config.yaml
arch: "ecapa_tdnn"
n_mels: 40
input: "mfcc"
targets: ["reverberation time", "distance", "source", "number of effects"]
norm: "batchnorm"
widths: [384]
optimizer: "adamw"
eps: 1e-08
batch_size: 128
lr_schedule: "cosine"
warmup_steps: 580
Rows from block 7 of a small sound classifier, named by matrix and row number. Each number is 50 + 12 x the weight over its row's rms, rounded and kept within 0 to 99. All counts start at 0.
Before each channel's rows are labels from the 100 clips, of 14976, where the channel reaches its highest value: "loudest" is the band of the loudest frequency at the time of the peak; "strongest on" is what is common among them. Only what is clearly more common there than usual is listed. The data: synthetic speech, music and everyday sounds put through simulated rooms and audio effects.
# c30: last pointwise conv (model.blocks.7.c3.0.weight, 384x384x1), inputs 0-127

loudest: 500 to 1000 Hz
strongest on: short reverberation; reverberation time: 0.15 to 0.3 s
c30.129:58 50 38 52 42 52 49 57 49 58 60 46 39 53 42 50 62 50 48 33 38 52 48 53 57 61 47 48 40 32 39 60 55 33 51 62 36 55 49 59 53 46 54 49 48 51 34 39 46 73 39 31 62 67 54 23 48 70 59 51 56 51 51 45 54 36 52 50 55 46 63 35 48 37 43 38 46 63 31 62 55 44 46 50 44 51 45 48 34 51 38 38 42 51 46 41 66 49 67 61 52 43 68 53 62 65 77 68 60 50 70 45 40 86 56 49 50 39 47 62 58 47 45 66 44 40 52 55

loudest: 1000 to 2000 Hz
strongest on: dry
c30.77:45 52 54 52 45 27 43 65 51 58 43 43 56 46 46 61 61 36 38 54 49 50 64 34 45 55 46 38 25 54 43 34 60 49 40 38 50 42 28 53 58 65 52 56 56 66 62 36 40 47 49 55 67 38 72 60 38 28 41 39 54 44 51 71 56 43 44 42 52 39 43 64 54 56 32 43 51 51 47 42 38 42 47 48 48 37 64 49 55 59 43 48 57 48 49 49 36 42 55 61 77 55 38 66 54 58 35 41 37 38 50 50 58 35 53 51 74 49 52 37 53 60 76 52 76 80 31 68

loudest: 500 to 1000 Hz
strongest on: long reverberation; far; reverberation time: 0.6 to 1.2 s
c30.379:39 45 32 42 60 36 47 40 37 36 55 50 48 40 61 72 47 60 56 26 62 53 48 51 48 35 55 52 39 36 50 43 59 39 40 45 58 46 37 28 47 48 39 43 38 49 54 52 52 31 68 50 56 41 67 42 52 28 44 34 38 40 46 73 35 62 36 53 35 37 46 42 43 34 56 62 52 31 28 55 30 55 42 37 50 56 42 38 48 61 62 49 49 41 62 47 35 50 44 83 58 56 36 78 44 67 45 40 39 38 53 41 48 35 48 60 52 51 45 39 41 79 68 44 64 65 33 69

loudest: 4000 to 8000 Hz
strongest on: dry; speech
c30.91:69 87 76 90 58 34 43 59 61 99 66 49 44 73 54 46 61 39 48 82 54 50 61 47 33 95 41 46 48 52 52 65 54 49 72 30 53 44 61 55 77 81 65 62 99 58 43 48 45 40 47 48 58 50 51 63 42 54 35 51 99 53 52 46 67 57 71 38 68 60 30 69 75 72 59 55 46 63 84 49 66 56 48 70 44 38 83 90 48 55 49 45 51 95 48 55 48 46 47 58 48 43 47 63 45 48 43 48 51 56 47 55 57 47 51 56 71 48 49 48 49 58 54 42 55 52 63 74

loudest: 1000 to 2000 Hz
strongest on: short reverberation; reverberation time: 0.15 to 0.3 s; everyday sound
c30.336:55 54 43 52 54 61 55 52 38 49 41 52 43 44 54 27 63 58 62 58 53 59 50 63 57 52 52 58 46 55 20 47 52 59 47 57 53 50 26 54 49 53 59 45 45 51 72 33 57 46 23 64 58 72 55 59 58 37 66 61 53 60 58 27 55 37 53 66 60 57 64 51 55 53 54 54 46 51 54 47 45 56 58 54 61 55 49 46 54 47 50 54 52 47 55 51 90 73 44 33 46 47 84 40 43 41 44 86 76 79 39 59 54 99 39 57 54 47 48 85 46 29 47 65 52 50 64 49

loudest: 1000 to 2000 Hz
strongest on: dry
c30.370:61 46 41 49 53 33 37 58 32 56 78 40 54 44 44 47 58 32 39 60 47 52 52 42 46 67 34 40 29 47 63 39 70 43 38 56 40 55 40 69 45 53 46 51 52 38 38 31 40 51 71 42 93 46 70 70 31 40 51 44 60 45 61 74 51 57 46 34 57 39 46 52 46 47 49 49 48 65 56 29 35 45 42 49 47 37 58 61 53 52 47 36 55 39 41 45 37 46 63 44 76 50 38 46 62 64 40 39 32 31 52 53 59 34 45 53 48 49 57 38 64 37 77 44 74 74 40 36

loudest: 1000 to 2000 Hz
strongest on: everyday sound; dry
c30.124:37 52 66 55 48 24 58 61 36 51 52 66 50 44 39 43 68 37 31 68 31 70 54 26 51 60 45 30 39 71 37 38 51 56 37 37 37 34 39 60 46 54 52 38 51 67 45 38 33 22 54 69 54 40 49 60 53 27 66 36 52 37 61 47 54 45 39 41 52 42 59 58 61 65 37 40 57 70 74 43 40 36 64 54 65 39 54 53 75 62 40 48 71 52 39 58 34 44 58 65 58 55 33 61 60 37 30 34 39 41 22 40 58 31 51 58 66 54 68 30 56 71 57 36 66 61 38 63

loudest: 1000 to 2000 Hz
strongest on: dry
c30.351:55 55 62 54 09 67 48 25 46 52 48 37 72 58 33 59 48 32 20 53 24 47 32 22 57 58 31 17 40 55 66 45 52 71 47 62 41 66 46 59 52 50 49 63 53 36 42 35 23 68 65 64 54 51 77 40 37 42 18 57 54 53 62 71 50 42 51 28 50 48 43 48 53 53 40 20 40 44 46 25 49 23 49 53 45 26 51 47 57 46 33 42 51 60 18 48 37 44 56 44 52 55 36 52 57 40 48 36 35 33 44 22 57 36 43 58 58 48 60 35 56 44 54 31 56 49 33 36

loudest: 2000 to 4000 Hz
strongest on: short reverberation; everyday sound; reverberation time: 0.3 to 0.6 s
c30.45:52 46 36 42 60 57 44 54 40 53 49 54 49 47 54 30 64 31 68 43 52 52 49 71 61 59 32 63 43 43 40 56 50 36 53 68 46 61 44 53 53 41 48 45 53 50 43 42 57 46 36 43 52 63 62 51 34 46 79 45 49 39 54 33 53 33 51 45 57 32 66 40 46 39 49 46 51 58 42 46 53 58 41 48 49 41 46 51 48 55 51 21 49 51 52 34 67 53 68 40 52 39 71 43 64 34 36 72 48 43 45 76 47 58 44 48 59 32 54 79 65 49 59 99 51 52 74 58

loudest: 1000 to 2000 Hz
strongest on: everyday sound; dropouts
c30.190:52 38 45 41 69 55 55 71 33 22 62 56 64 19 56 51 58 31 53 53 60 66 61 47 71 17 40 51 52 56 67 47 72 57 45 74 48 68 51 51 23 46 48 44 32 66 27 44 55 47 68 54 61 46 51 32 49 52 63 49 35 43 70 62 37 60 47 34 50 53 69 36 49 48 57 59 60 61 48 45 30 51 52 39 55 38 37 47 60 66 57 34 68 30 48 47 30 30 56 31 51 63 33 43 53 45 38 33 34 33 47 35 63 38 46 56 44 35 65 39 49 29 57 48 67 48 38 32

loudest: 1000 to 2000 Hz
strongest on: dry
c30.131:31 54 62 55 45 15 44 71 43 59 40 50 46 44 48 51 55 52 34 59 37 50 61 32 35 60 53 36 37 55 33 34 48 41 38 31 40 35 21 46 57 57 56 43 58 72 52 45 37 38 45 55 58 40 51 53 50 20 47 32 63 50 45 59 58 40 32 44 51 43 41 62 57 56 28 42 47 59 55 44 30 41 47 47 49 43 60 51 58 49 44 56 59 55 45 54 36 45 57 63 57 53 42 70 55 42 37 42 48 48 39 45 62 40 56 64 65 52 54 38 54 71 58 41 64 66 48 69

loudest: 1000 to 2000 Hz
strongest on: dry; drums; chorus
c30.38:29 44 66 49 31 57 52 39 36 36 38 49 56 39 38 53 65 28 20 54 42 60 39 26 48 40 32 17 27 60 48 27 60 66 28 57 42 72 27 38 20 47 46 64 30 47 33 27 22 46 51 61 49 41 66 41 48 21 44 51 46 39 68 54 39 39 30 26 47 50 45 42 52 52 28 33 50 51 54 38 30 24 53 55 56 23 42 33 72 57 44 33 67 46 22 52 35 52 64 51 67 60 33 58 59 45 44 30 37 39 34 25 58 35 57 53 57 54 69 33 54 43 56 31 70 60 18 44

loudest: 1000 to 2000 Hz
strongest on: dry; everyday sound
c30.191:35 55 65 57 47 25 56 52 42 49 48 62 51 43 45 53 61 37 29 69 42 68 50 29 42 61 42 33 34 68 46 32 55 51 37 45 39 45 34 57 44 53 52 50 52 52 47 36 38 42 58 75 57 34 56 58 52 27 58 34 53 35 61 58 51 46 40 37 51 55 53 55 61 63 38 50 56 63 68 32 40 35 60 55 62 29 53 55 69 65 54 43 74 51 34 52 29 41 61 58 68 54 28 61 58 45 27 33 38 35 35 42 55 28 52 54 66 55 61 23 57 58 58 40 76 70 28 60

loudest: 1000 to 2000 Hz
strongest on: everyday sound; dry
c30.193:39 54 58 56 47 26 48 54 43 48 49 49 47 45 44 50 64 32 24 62 47 58 56 30 38 60 39 30 28 64 45 27 54 52 35 39 36 40 27 59 43 53 48 48 57 53 47 35 36 46 60 63 59 32 55 56 48 22 51 34 55 38 60 62 57 48 37 38 49 46 44 58 57 62 36 51 48 62 61 40 39 36 56 48 54 35 53 54 69 56 50 47 68 55 34 52 30 37 57 57 65 53 30 60 52 50 25 29 38 38 41 50 57 29 47 50 63 50 55 26 53 62 65 41 69 69 29 61

loudest: 2000 to 4000 Hz
strongest on: short reverberation; reverberation time: 0.3 to 0.6 s; everyday sound
c30.132:54 32 46 33 65 29 30 71 50 39 61 38 53 48 64 65 47 38 57 27 71 33 62 54 51 43 38 56 55 36 54 41 68 52 42 47 62 47 47 67 45 29 32 58 30 66 41 57 56 56 57 44 79 29 67 39 33 37 34 29 40 33 56 64 35 50 46 39 35 45 21 35 41 26 54 69 47 67 38 48 35 61 23 38 33 37 35 46 37 48 62 33 38 26 62 28 61 35 50 53 50 40 63 56 52 65 37 58 53 53 69 58 59 57 38 68 46 35 34 56 46 49 80 59 57 62 57 51

loudest: 1000 to 2000 Hz
strongest on: everyday sound; dry
c30.213:48 52 63 57 50 35 57 58 48 46 52 72 54 43 51 53 62 33 34 69 45 80 60 33 51 55 41 39 46 70 49 43 63 62 41 53 41 56 48 72 40 54 54 48 44 60 43 39 45 39 58 79 62 38 55 55 55 50 68 44 54 33 72 50 53 53 43 31 49 60 62 48 62 67 40 48 58 70 74 33 49 45 61 55 71 35 49 55 78 71 60 36 81 51 30 53 26 39 60 49 66 54 33 55 56 44 32 38 38 39 39 34 58 30 53 52 57 55 70 33 59 57 59 32 69 64 38 48

loudest: 500 to 1000 Hz
strongest on: everyday sound; distortion
c30.200:37 38 46 42 38 30 53 46 38 39 38 45 42 45 45 48 59 47 47 54 46 52 53 46 37 26 48 47 33 57 45 32 40 57 31 43 38 41 33 48 33 53 43 40 42 56 54 34 49 32 55 47 42 47 43 42 45 43 60 33 41 41 48 55 53 43 38 56 48 46 60 46 48 56 33 46 43 40 40 50 44 34 53 47 56 49 38 42 53 44 55 50 51 39 36 54 45 44 45 64 17 60 50 76 40 25 43 46 45 41 35 42 46 45 59 49 66 47 50 39 42 89 28 55 20 23 40 88

loudest: 1000 to 2000 Hz
strongest on: dry; everyday sound
c30.205:45 50 48 51 44 29 43 62 55 63 45 53 50 54 45 62 54 41 33 56 44 58 63 33 36 59 50 37 28 54 51 30 58 43 41 33 38 37 25 53 56 58 53 51 58 62 48 32 35 36 60 61 78 37 64 52 46 29 49 34 57 47 46 70 58 48 44 37 50 52 43 64 48 58 38 39 50 56 52 38 41 38 44 48 53 32 59 55 62 60 42 47 62 52 43 50 32 45 65 57 73 53 37 61 63 63 32 33 39 39 59 36 53 30 62 56 56 57 58 26 55 53 72 43 79 75 37 60

loudest: 2000 to 4000 Hz
strongest on: short reverberation; reverberation time: 0.15 to 0.3 s; everyday sound
c30.324:56 61 55 68 66 51 48 51 37 51 49 47 34 44 59 31 50 46 74 59 59 52 53 80 43 61 51 70 60 51 34 58 46 49 69 43 56 43 47 52 56 48 44 39 54 59 65 42 64 44 29 53 58 73 44 63 45 48 60 58 66 44 41 25 48 37 57 62 52 57 63 56 75 54 54 58 38 55 64 37 46 61 47 60 52 55 56 57 46 45 56 37 43 62 59 39 65 74 51 21 40 45 73 24 50 40 37 80 63 57 42 98 53 59 42 41 45 44 40 86 52 49 40 83 41 39 82 37

loudest: 2000 to 4000 Hz
strongest on: short reverberation; everyday sound; reverberation time: 0.15 to 0.3 s
c30.363:64 57 45 64 55 56 40 57 48 52 49 44 49 46 54 35 63 38 65 53 52 50 62 66 50 55 42 65 46 44 33 57 52 51 57 52 53 48 42 60 51 45 50 48 54 63 56 40 59 44 36 52 64 66 54 63 40 47 58 56 57 55 48 33 55 40 57 50 54 51 56 45 57 42 50 47 45 63 55 38 55 55 41 50 43 47 49 57 52 51 53 34 48 59 55 38 75 51 57 04 53 64 84 37 57 31 28 96 61 59 40 69 67 63 41 60 66 44 52 99 61 32 63 87 54 58 89 43

loudest: 2000 to 4000 Hz
strongest on: everyday sound
c30.144:49 46 42 45 65 42 49 31 68 67 71 39 79 72 67 98 41 56 54 53 78 46 44 46 42 51 55 59 52 39 93 44 75 51 41 42 75 48 58 59 58 58 45 67 52 50 36 63 60 55 87 51 69 50 76 43 60 37 29 49 61 57 40 99 63 77 50 44 54 40 42 61 43 49 65 71 39 33 36 52 56 67 46 59 47 53 62 59 48 44 64 59 46 40 67 51 44 45 51 57 61 27 44 59 57 75 55 47 50 46 66 41 41 49 36 64 32 53 56 45 47 68 64 40 60 57 42 47

loudest: 4000 to 8000 Hz
strongest on: distance: near; speech
c30.294:38 66 78 69 16 68 62 17 51 60 33 55 62 57 26 48 73 31 22 68 26 63 31 29 54 67 34 23 31 69 54 37 69 75 44 68 36 81 34 50 55 61 65 72 58 42 38 38 25 55 47 71 46 59 62 43 48 30 47 69 67 60 78 52 57 31 45 27 66 51 60 52 71 66 27 21 54 44 67 30 52 21 65 73 58 30 60 51 64 57 34 37 70 64 17 60 42 54 54 52 48 61 40 57 52 39 49 40 41 42 25 25 60 42 54 55 65 52 57 38 50 40 43 41 52 54 29 41

loudest: 4000 to 8000 Hz
strongest on: distance: near; speech
c30.286:39 58 71 64 25 55 60 28 48 49 46 48 57 53 32 44 71 22 10 61 33 57 35 19 50 61 30 13 27 65 55 38 68 71 42 59 37 72 38 55 50 60 57 69 54 43 32 35 24 53 52 66 45 53 58 50 44 33 42 62 62 46 70 51 51 40 43 18 65 38 53 48 65 59 36 33 51 52 60 28 48 19 60 59 55 22 54 48 63 48 41 36 62 61 25 55 25 47 48 48 46 57 28 53 49 40 43 28 29 29 28 27 51 28 51 54 62 45 61 23 44 46 48 28 55 53 17 39

loudest: 4000 to 8000 Hz
strongest on: distance: near; everyday sound
c30.367:46 55 57 68 80 60 66 57 60 45 57 50 62 51 45 56 83 39 45 56 48 68 60 48 63 50 42 47 44 61 47 41 65 41 27 64 28 60 47 74 43 50 56 54 43 56 35 39 51 39 54 67 57 59 49 38 54 64 69 60 54 51 68 36 49 57 29 37 63 68 62 28 80 58 48 51 59 55 66 43 59 50 65 72 66 45 48 40 68 44 46 33 66 51 41 56 41 41 53 47 28 26 45 44 52 41 44 48 52 47 48 32 53 47 64 43 33 42 42 42 50 50 32 47 30 31 50 39

loudest: 4000 to 8000 Hz
strongest on: distance: near
c30.67:31 59 81 62 16 73 61 22 48 55 36 56 59 51 27 46 70 26 23 66 25 69 23 30 64 60 30 20 22 67 56 28 72 80 43 76 26 85 30 49 55 58 61 75 56 41 37 34 23 59 51 75 42 52 67 41 50 24 43 64 59 56 80 52 57 33 40 22 60 42 57 43 68 67 23 17 55 43 64 31 45 18 62 63 58 24 58 47 70 61 34 37 70 62 13 56 40 50 59 53 48 56 39 48 51 46 48 39 37 35 33 31 56 42 53 57 64 50 64 38 51 48 49 37 55 50 31 41

loudest: 500 to 1000 Hz
strongest on: short reverberation; reverberation time: 0.15 to 0.3 s; everyday sound
c30.126:69 60 44 55 70 47 46 55 61 61 84 44 67 70 80 74 53 57 76 47 69 59 60 67 46 60 65 80 54 46 63 39 63 42 46 48 72 39 49 87 63 50 46 41 55 45 66 52 72 53 75 49 81 57 57 56 54 22 54 56 57 57 47 78 57 63 59 64 46 49 55 56 54 44 64 73 47 68 37 52 63 72 40 55 58 65 52 69 55 45 79 49 48 52 65 46 63 49 55 41 58 55 67 52 60 65 48 68 64 54 64 59 64 66 45 68 55 55 45 72 60 44 68 64 57 58 64 34

loudest: 1000 to 2000 Hz
strongest on: dry
c30.85:33 55 55 60 49 17 45 61 42 61 39 53 51 44 53 50 54 46 32 58 39 50 55 33 36 65 50 38 24 55 33 26 52 42 34 31 39 33 20 47 50 52 56 48 61 62 53 35 43 38 50 60 64 33 56 52 54 18 51 35 62 48 46 62 56 41 30 43 52 49 41 62 55 54 33 45 49 59 54 41 26 37 49 50 53 39 61 53 57 58 52 52 57 53 43 55 40 46 61 57 71 57 38 67 59 53 38 40 45 49 44 43 61 38 51 56 66 59 62 36 58 65 66 48 73 72 38 67